A small image classifier, trained from scratch: norm rmsnorm, 10.5 epochs.
Rows from block 6 of a small image classifier, named by matrix and row number. Rows with one number belong to one neuron. Each number is 128 + 32 x the weight over its row's rms, rounded and kept within 0 to 255. All counts start at 0.
After each neuron's rows are labels from the 100 images, of 14976, where the neuron reaches its highest value: "peak on" is the class under the peak. Only what is clearly more common there than usual is listed. The data: drawn human figures in many poses.
# fc1: MLP up (model.blocks.6.mlp.fc1.weight, 384x192), inputs 96-191
# fc2: MLP down (model.blocks.6.mlp.fc2.weight, 192x384, transposed), outputs 96-191

fc1.7 [120 126 132 130  74 127 136 142 126 129 130 128 130 132 119 128 131 123 133 126 135 130 126 125 146 129 129 129 128 128 129 116 119 192 179 119 125 128 127 125 127 130 123 128  93 126 136 128 128  50 201 183 126 111 126 205 127 139 128 126 134 255 137 122 109 135 124 130 129 137 105 129 128 129 133 132 120 125 255 171 126 157 127 181 142 128  74 128 127 129  95 127 163 130 127 152]
fc2.7 [128 128 217 156 127 164   0 128 128 148 128 139 128 127 128 129 165 136 120 133 129 151 131 154 125 114 121 177 131 106 206 129 125 102 122 130 131 128 127 125 118 133 123 181 152 130 130 125 133 120 192 129  88 126 129 115 113 190 128 135 126 131 128 125  25 125 128 153 133 125 125 124  96 143 130 128 118 135 128 172   0 128 212 135 148 125 119 153 128 177  64 136 162 137 127 129]
peak on: head

fc1.18 [132 128  44 115 108 134 129 156 128 127 134 127 139 121 132 129 136  88 129 127 128 107  69 125 124  67  89 140 104 169   0 117 116  88  89 138  95  40 105  99 212 128 131 128 124 119 185 119 128 131 139 127 128  56 128 128 113   2 127  54 157 224 108  97 125 114 135 129 128 114 110 130 128 138 130 125 135  87 132 164 127 121 129 138 115 227 103 137 152 129  44 151  81 117 126 125]
fc2.18 [129 124 128 127 125 172 128 120 117 126 137 135 139 113 140 136 158 129 120 157 177 142 169 130 139 113 117 179 127 124 152 138 149 110 130 125 129 130 238 187 120 130 124 133 101 125 122 148 189  96 157 158 128 129 128 130 125 144 128 125 124 233 145 125 127 127 144 137 133 125 132 130 135 201 120 126 116 195 117 128 154 143 160 135 139 138 130 159 146 221 160 132 130 143 124 131]
peak on: torso

fc1.274 [160 127   0  75  10 128 114 124 128 124 127 128 135 124 131 104 129 108 128 117 118 117 105 128 128 127  98 127 126  92   8 128 129 113 104 127 130 129 127 126 120 127 125 128 105 114 129 125 128 128 126 159 129 130  95 128  93   0 128  37 133 128 131 114  50  73 124 132 128 151 130 128 129 115 131 126 129 107 124 128 128 125 113 138 116 125 133 134 127 127 127 135  20 127 127 134]
fc2.274 [129 122 128  66 140 164 189 136 114  80 133 128 164 192 133 221 167 127 126 140 130 149 138 132 127 132 146 133 212 128 128 131 128 140 163 128 128 124 219 134 130 128 123 145  90 127 127 128 145 127 135 135 132 128 132 128 139 129 128 128 155 127 118 136 128 130 133 140 133 142 129 131 110 157 130 126 166 128 128 142 144 128 123  55 130 131 130 127 146 128 134 129 129 137 178 128]
peak on: head

fc1.326 [131 131 130 107  49 118 126 129 214 127 143 126  48 127 106  81 122 131   0 128 131 126 128 128 129  81 129 115 128 135 128 128 152 124 118 128 130 149 127 129 125 128 128 128  92 104  33 131 128 135 125 127 121 101 131 131  52 129 108  87 125 129 135 130   0 129 198  13 108 164 134 130 128 128 122 127 127 129  37 128 113 147 126 238 129  71 135 120 125  97 130 122 129 120 112 134]
fc2.326 [136 129 129 130 128 127 134 127 128 141  39 129 127  97 129  81 127 128 127 131 127 129 129 129 126 128 132 129 137 125 136 138 128 127 168 144 145 128 144 127 165 126 128 160 124 130 109 125 148 129 126 129 126 129 127 127 128 128 131 127 135 129 127 145 131 119 124 128 128 141 128 130 129 129 127 110 129 128 128  72 155 128 131 127 198 115 127 125 119 126 130 128 120  89 147 141]
peak on: head

fc1.11 [128 128  10 118   0 127 123 121 129 128 121 102 136 123 110 119 119 149 124 129 136 114 117 131 128  75 145 147 140  87   0 128 128  69  99  69 136  94 134 137 126 125 124 128 117 116 128 120 128 123 129 127 140 127 118 130 127  39 129 130 116 129 140 133   0  76 127 131 131 132 129 129 128  79 128 145 136 126 116 128 117 128  65 211 126 110 132 124 152 119 127 120 120 131 124 137]
fc2.11 [143 149  86  32 128 128 171 146 125 166 130 127 128 123 183  97 127 128 128  70 146 137 129 122 125 126 128 138 140 126 129 174 126 127  90 141 138 120  75 128 126 128 124 130 137  48 128 135 133 129 129 133  98 128 111 135 127 128   0 128 126 125 126 201 128 181 140 128 128 129 127 134 132 118 125 129 126 124 128 146  95 128 121 116 136 129 130 127 132 126 133 134 129 135 127 129]
peak on: head

fc1.325 [130 123 126 123  62 119 125 120 127 126 149 124 128  65  26 127 124 139 113 128 130 125 125 128 110 122 127 117 130 100 125 156 127  39 131 129 128 132 125 107 129 128 106 128 125 109 132 140 128  82 130 199 117 127 124 126 111 119 112 149  95 125 128   5 124 116 108 129 135 119 123 126 129 128 129 130  73 146 124 127 141 120 133 129 115 129 192 133 128 128 134 131 128 128   0 124]
fc2.325 [190 121 132 155 255 128 139 130 124 133 131 131 150  21  49 131 137 131 142 133 132  54 126 219 128 138 130 115 174 112 124 152 125 129 134 139 147 114 132 132 179 127 126 137 132 128 148 146 136 106 125 148 139 128 129 125 129 128 150 139 144 129 115 133 127 127 131 145 231 137 143 131 124 127 129 134 127 133 129 130 130 129 131 117 128 129 133 130 130 128 174 124 129 127 126 125]
peak on: head

fc1.119 [126 120  73 124 126 135 120 128 128 122 116 233 132 166  71 125 134 128 127 125 130 126 107 128 144 208 118 123  83 131 130   5 127 155 124 126 127 114   0 143 129 146  90 128 123 125 128 127 128 128 128 115 128 125 124 127 129 129 126 142 127 145 132 100  90 127 127 130   3 143  39 123 128 122 129 127 120 131 110 126 127 163 119 129 122 127 130 120 130 127 155 128 127 125 128 193]
fc2.119 [ 70 128 130 137 129 123 151 129 127 130 126 129 126 199 154 167 129 121 127 134 132 131  42 186 164 152 193 139  70 127 128  88 112  80 124 127 145 122 144 122 139 128 129 175 130 124 131 132 148 125 128 137 128 126 129 128 127 128 128 127 140 151 124 153 128 150 136 130   0 130 127 149 120 128 130 140 128 125 124 172 131 128 129  96 133 137 130 128 128 126 138 126 128 125 128 128]
peak on: head

fc1.23 [128 135 126 126  16 129 132 126 148 130 130 129  16 129 131 125 106 164 115 126 212 127 127 124 218 108 133 126 128  95 124 112 142 156 133 138 122 128 129 145 119 128 150 128 128 131 128 128 128  74 124 134 125 117 121 223  29 130 121 123 124 195 134 127  92 129  59 100 128 134 128 127 128 128 100 143  84 125 134 139 124 121 116 146 143 255  75 129  92 121  85 129 128 131 129 124]
fc2.23 [127 125 140 130 172 128   0 122 126 154 124 143 136 127 128 130 132 191 121 142 132 129 132 124 123 127 131 122 129 129 160 128  89 128 215 131 126 130 203 127 126 124 127 123 152 131 128 126 185 111 124 124 129 140 255  74 181 150 156 243 137 125 128 128 123 122 126 130 130 129 118 127 128 134 133 129 128 188 129 126 117 129 148 115 192 127 116 127 130 121  64 131 171 158 155 129]
peak on: head

fc1.63 [101 118 137 138 147 140 165 134 108 141 129 169 135 136 129 130 117 156 129 133 156 122 227 133 134 130 129 136 150  10 130 185 128 128 163 116 129 128 137 130 114 128 125 128 136 238 137 120 128  96 126 130 137 167 136 128 108 129 143 145 128 136  77 117 138 135 119 128 131 141 117 134 128 134 125 151 150 131 137 133 152 117 125 125 133 151 104 131 128 129 111 139 184 128 108  95]
fc2.63 [199 125 128 113  61 131 128 167 222 144 137 130 129 239 253 121 155 128 127 127 128 255 106 120 127 155 130 145  99 128 154 145 228 125 110 116 120 101 126 149  96 129 125 134 122 127 133 127 128 126 169 109 127  70 126 122 113 126 123 109 120 194 164 114 130 144 148 129  99 123 129 133 113 165 123 128  87 126 123 125 129 154 170 136 129 126 150 140 127 158 147 145 128 132 134 123]
peak on: leg

fc1.109 [120 197 133 126 128 129 128 123 127 223 130 150 139 148 147 125 127 125  93 142 128 180 147 128 103 127 134 138 128 108 119 128 127 127 129 132 125 145 128 127 121 140 124 128 128 153 124  89 128  82 160 130 140 125 129 128 124 114 128 158 132 228  90   0 131 127 133 128 142 136 112 145 128 135 135 129 130 129 127 140 185 127 133 134 128 136 128 179 128 162 127 154 126 129  32 127]
fc2.109 [199 124 127 154 125 135 132 142 134 129 156 128 160  38 123 130 192 139 128 130 135 126 132 129 131 127  27 127 134 127 178 225 130 126 128 140 138 128 134 132 117  93 125 135 129 125 127 133 128 102 155 228 144 129 124 119  96 141 179 128 138 139 139 125 114 119 131 132 170 125 166 130 123 148 134 130  50 142 127 162 127 127 174 136 129 175 136 138 200 178 138 140 129 135 102 131]
peak on: torso

fc1.265 [128 124 130 129  84 127 115 128 128 127 122 183 131 153  59 128 132 135 127 127 138 128  73 134 149 144 125 124 112 128 137  38 116 140 128 128 132 100  48 151 129 126 120 127 120 127 128 128 128 126 116  17 130 127 126 128 127 130 130 134 125 129 129 130 104  96 130 130  47 132  75 127 128 116 131 128 106 133 112 123 129 132 125 126 125 132 129 123 131 121 145 135 128 124 128 136]
fc2.265 [128 141 136 136 235 122 145 129 120 131 126 127 126 137 131 170 129 126 144 175 135 131   0 162 132 134 142 130  30 127 128  52  82  91 124 127 152 123 128 120 129 128 131 130 129  92 130 139 144 139 128 133 125 128 128 128 171 129 128 127 133 128 125 204 129 160 129 130   0 128 128 182 122 127 128 136 136 128 127 157 150 128 128  48 133 132 129 124 126 124 136 128 128 124 128 128]
peak on: head

fc1.151 [147 128 132 113 111 118 121 132 131 125 114 125  45 128 107 108 102 133 131 120 130 121 112 130 132  79 117  96 123 132 121 129 138 151 121 145 127 124 104 128 128 129 132 128 117 128 135 170 126 129 115 154 106 126 104 130  83 130 117  80 127 126 129 133  79  89 128  32  88 178 131 129 131 110   0 131 121 112 140  94  80 129 117 187  28 157 129 126 127 117 130  94 127 114  90 129]
fc2.151 [135 128 131   0 129 128 121 128 131 130 142 128  20 118 126  14 132 143 130 133 129 126 136 129 121 128 128 128 157 127 130 190 128 128 181 127 133 133 233 131 162 129 128 143  62 130 146 133 128 129 128 131 126 148 140 114 130 131 144 128 167 125 124 130 171 125 138 120 131 139 127 130 129 128 129 128 127 141 128  37 127 143 130 127 173 132 123 128 129 125 128 129 129 123 146 128]
peak on: head

fc1.289 [130 145 157 219 132 131 130 127 135 155 136 144 131 130 138 129 130 123 168 128 110 128 123 169 126 151 138 128 128 134 107 100 123 103 128 127 110 137 255 123 129 120  34 128 127 133 151 127 128   2 130 126 129 127 129 149  84 146 129 125  94 180 128 130 127 131 147 132 140 255 132 129 128 167 130 127 140 117 187 168 130 130 128  84 130  85 193 130 130 148 133 128 103 127 125 127]
fc2.289 [133 126 158 131 128 195  68 127 122 123 133 126 169 122 145 122 228 186 128 129 126 165 131  83 129 113  97 165 132 107 142 173 225  38 133 128 126 130 133 129 127 129 128 120 125 148 117 138  70 112 242 175 125 125 127 129 128 124 130 157 129 125 131 125 127 127 132 134 151 126 150 124 117 136 143 183 119 188 121 105 128 158 181 128 117 123  87 159 124 227 130 142 123 131 124 161]
peak on: leg; torso

fc1.281 [138 127 128  95 111 131  94 173 129 125 124 108 178  40 125 111 110 128 134 111 120 108 108 124 127  75  65 129 125 176 106 123 174 131 127 130  93 136 129 121 122 127 133 128 124 115 132 130 129 155 122 117 129 125 124 128 128 126  84  50 129 138 140 128 128 125 115 207 111  90  78 127 128 126 128 128 142 130 130 126 141  83 115 171 124 117 122 124 130 125  82 125 128 121  93 113]
fc2.281 [127 127 168 172 169 126 127 126 119  98 129 132 156 133 129 129 132  78 148  91 129 179 214 114 126 139 128 134 134 128 154 130 127 128  80 128 134 123  84 122 173  99 127 108 129 201 138 127 131 125 146 131 104 101  82 127 128 139 118 127 128 127 117 137 129  87 117 179 169 126 128 122 127 128 128 126 128  77 129 127  19 123 129  60   0 128 126 174 128 125 138 129 127 126 131 126]
peak on: head

fc1.48 [127 112 129 130  75 110 119 134 184 115 107 128  69 119 119 110 125  47 133 118 134 128 128   8 156 131 128  48 114 133 129 130 140 125 113 127 147 131 127 132  95 129 129 128 128 126 152  92 127 154 128 149 122 102 115 128 130 128 127 129 130 128 133 131  29 131 187 128 108 130 135 123 128 123 145 126 128 140 138 126  86 158 125 189 123 147 120 115 129 126 181 115 128 116 129 199]
fc2.48 [129 128 160 130 136 131 172 128 126 138 205 129 128 128 140 130 128 129 128 149 128 137 128  82 128 121 140 128 132 130 150 128 129 132 134 127 132 128 116 130 127 135 127 164 126 142 167 130   2 129 129 132 127 129 128 174 163 157 128 128 130 128 127 128 255 128 127 126 166 130 123 124 127 131 126 159 128 128 131  46 149 130 129 113 133 137 120 122 128 129 127 130 128 238 136 130]
peak on: head

fc1.328 [155 128 126 206 106 146 141 130 127 184 141 130 129 132 115 128 189 112  50 126 118 124 109 128 171 125 130 128 130 120 126 111 123 132 193 115 160 163 255 128 131 165 135 128  86 127  52 156 128 128 125 155 120 116 160 129 129 124 173 120 165 255 155 126  71 156 148 133 126 151 118 128 128 195 144  83 144 112 122 178 136 158 120 174 129  98 101 160 125 133  56 128 149 131 130 148]
fc2.328 [142 129 255 130 115 150  10 125 129 131  99 129 130 128 125 156 186 135 118 136  98 129 132 135 128 111  82 182 132  83 250 175 129 105 126 129 131 140 151 126 114  88 128 144 163 125 129 127 134 109 220 129 128 128 135  91 118 200 127 145 128 130 121 126  56  75 126 135 131 126 141  97 118 144 138 130 121 149 124 126  69 125 133 135 161 114 121 170 128 191 129 136 114 129 129 128]
peak on: head

fc1.183 [149 132 129 108  92 118 127 130 125 128  83  89 128  96 129 127 114 117 129 127  94 131 126 127 195 116 129  27 127 143 110 123 123 124 115 131 132 146 154 122 124 128 129 128 128 120 126 128 128 143  98 129 126 127 128 162 107 126  95  89  98 255 149 128  43 132 116 126  94 128 123 129 128 127 131 119 122 124 124 127 133  95  76 133 164 125 139 124 141 102 122  78 104 131  81 127]
fc2.183 [118 116 132 133 204 107 128 145 104 108 127 134 129 133 140 130  92 128 172   5 138 164 203 129 120 142 130 131 157 128 132 128 121 126 127 128 123 110 122 122 192 106 126 138  54 233 135 121  77 126 126 178 116 123 126 127 128 131 125 129 130 128 124 141 137  73 127 140 160 133 136  81 145 103 130 127 129 104 130 129 103 128 129  46  98 136 106 127 130  99 133 128 129 126 142 173]
peak on: head

fc1.257 [127 125 131 123 121 128 127 128 134 127 112 130 127 125 119 119 107 131 127 116 131 111 113 125 129 128 118 128 124 126 131 126 125 151 129  83 129 123 125 128 127 127 135 128 124 110 128 125 130 130 127  20 128 111 120 128 125 136 126 145 130 128 135 105 115  21 127 127 125 123 128 127 128 115 130 128 120 129 127 129 127 130 124 151  63 129 127 116 125 121 120 128 128 124 128  19]
fc2.257 [131 129 130 129 193 128 160 128 126 136 136 131 130 127 135 197 131 133 154 149 155 153 128   0 127 156 128 135  15 146 130 132 134 136 126  55 128 131  98 136 163 132 130   0 181 130 130 138 143 136 131 131 127 128 140 171 221 126 131 130 131 125 118 133 157 131 127 128 128  16 129 129 124 134 129 129 171 137 131 124 155 108 131  94  50 125 129 129 128 124 143 128 128 125 193 122]
peak on: head

fc1.248 [129 134 128 117  40 125 113 108 130 126 131 120 153  79 120 105 131 129  44 118  89 125 126 123 126  90 130 127 128 133 129  86 128 123 120 125 129 120 128 124 114 129 128 129  45 120  73 129 129 149 124 133 143  75  61 128   0 128 126   0  30 127 130 135 116 126 129 151 126 154 129 127 128 121 123 119 124 124  93 121  97 139 128 233 126  15 127 129 195 134 174 125 127 126  79 134]
fc2.248 [143 131 136 248 128 128 135 133 129 129 128 133 128 128 128 111 139 127 128  50 127 129 132 161 127 127 135 128 159 127 129 132 125 128  54 141 130 118  48 125 127 128 131 193 129 137 127 128 153 123 127 135  63 126   0 127 128 128  82 127 127 128 128 137 128 129 133 129 129 128 136 133 126 118 128 125 129 126 128 209  49 129 127 128 133 122 134 127 127 126 134 137 122 128 126 134]
peak on: head

fc1.166 [127 129 143 128 104 138 122 171 184 222 128 136  48 135 124 153 186 119 108 129 129 119 153 127 193  78 127 121 126 159 128 118 137 129 128 112 116 163 120 137 118 128 123 128 114 122 169 141 128 207 151  95 145 124 123 129  98 132 126 106 125 253 110 122 107 130 121  72  77  79  76 128 128  85 100 151 136 124 135 133 116 113 141 221 148 190 129 129 115 136 151 138 128 121 119  99]
fc2.166 [125  34 134 128 117 128 255 125 139 134 188 140 128 117 132 122 151 136  84 128 122 131 145 127 114  50  61 143 131 132 132 146 126 134 128 127 128 133 133 131 127 136 107  90 128 214 129 125 173 126 152 125 148 115 184 128 126 130 162 121 129 126 128  80 153 106 114 120 140 139 128 129 101 129 114  90 124 134 120   0 194 120 186 140 125 129 122 154  97 194 126 137 132 127 143 128]
peak on: head

fc1.343 [103 128 128 123 128 188 124 128 129 191 128 206 166 131 124 125 157 144  98 126 128 138 126 125 255 162  88 126 118 138 129   0 127 174 126  81 125 122  16 146 128 128 127 128 128 130  63 160 128 131 146  56 126 109  99 128 131 133 127 129 126 236 130 129 120 127 134 157  19  96  91 124 128 130 128 126 118 145 130 128 131 127 145 155 132 122 128 135 191 134 134 149 139 128 128 128]
fc2.343 [ 67 127 130 228 121 128 145 127 130 130  44 162 128 177 212 255 141 123 124 193 134 202 106 142 137 128 129 141   0 127 129  97 126  55 113 127 125 128 131 129 130 131 122 129 135 130 130 133 175 124 130 135 127 127 131 129 126 128 151 129 129 140 129  98 128 128 135 138  94 131 128 127 106 138 156 134 121 126 123 128 157 129 134 149 130 139 128 172 130 156 132 129 127 126 145 133]
peak on: head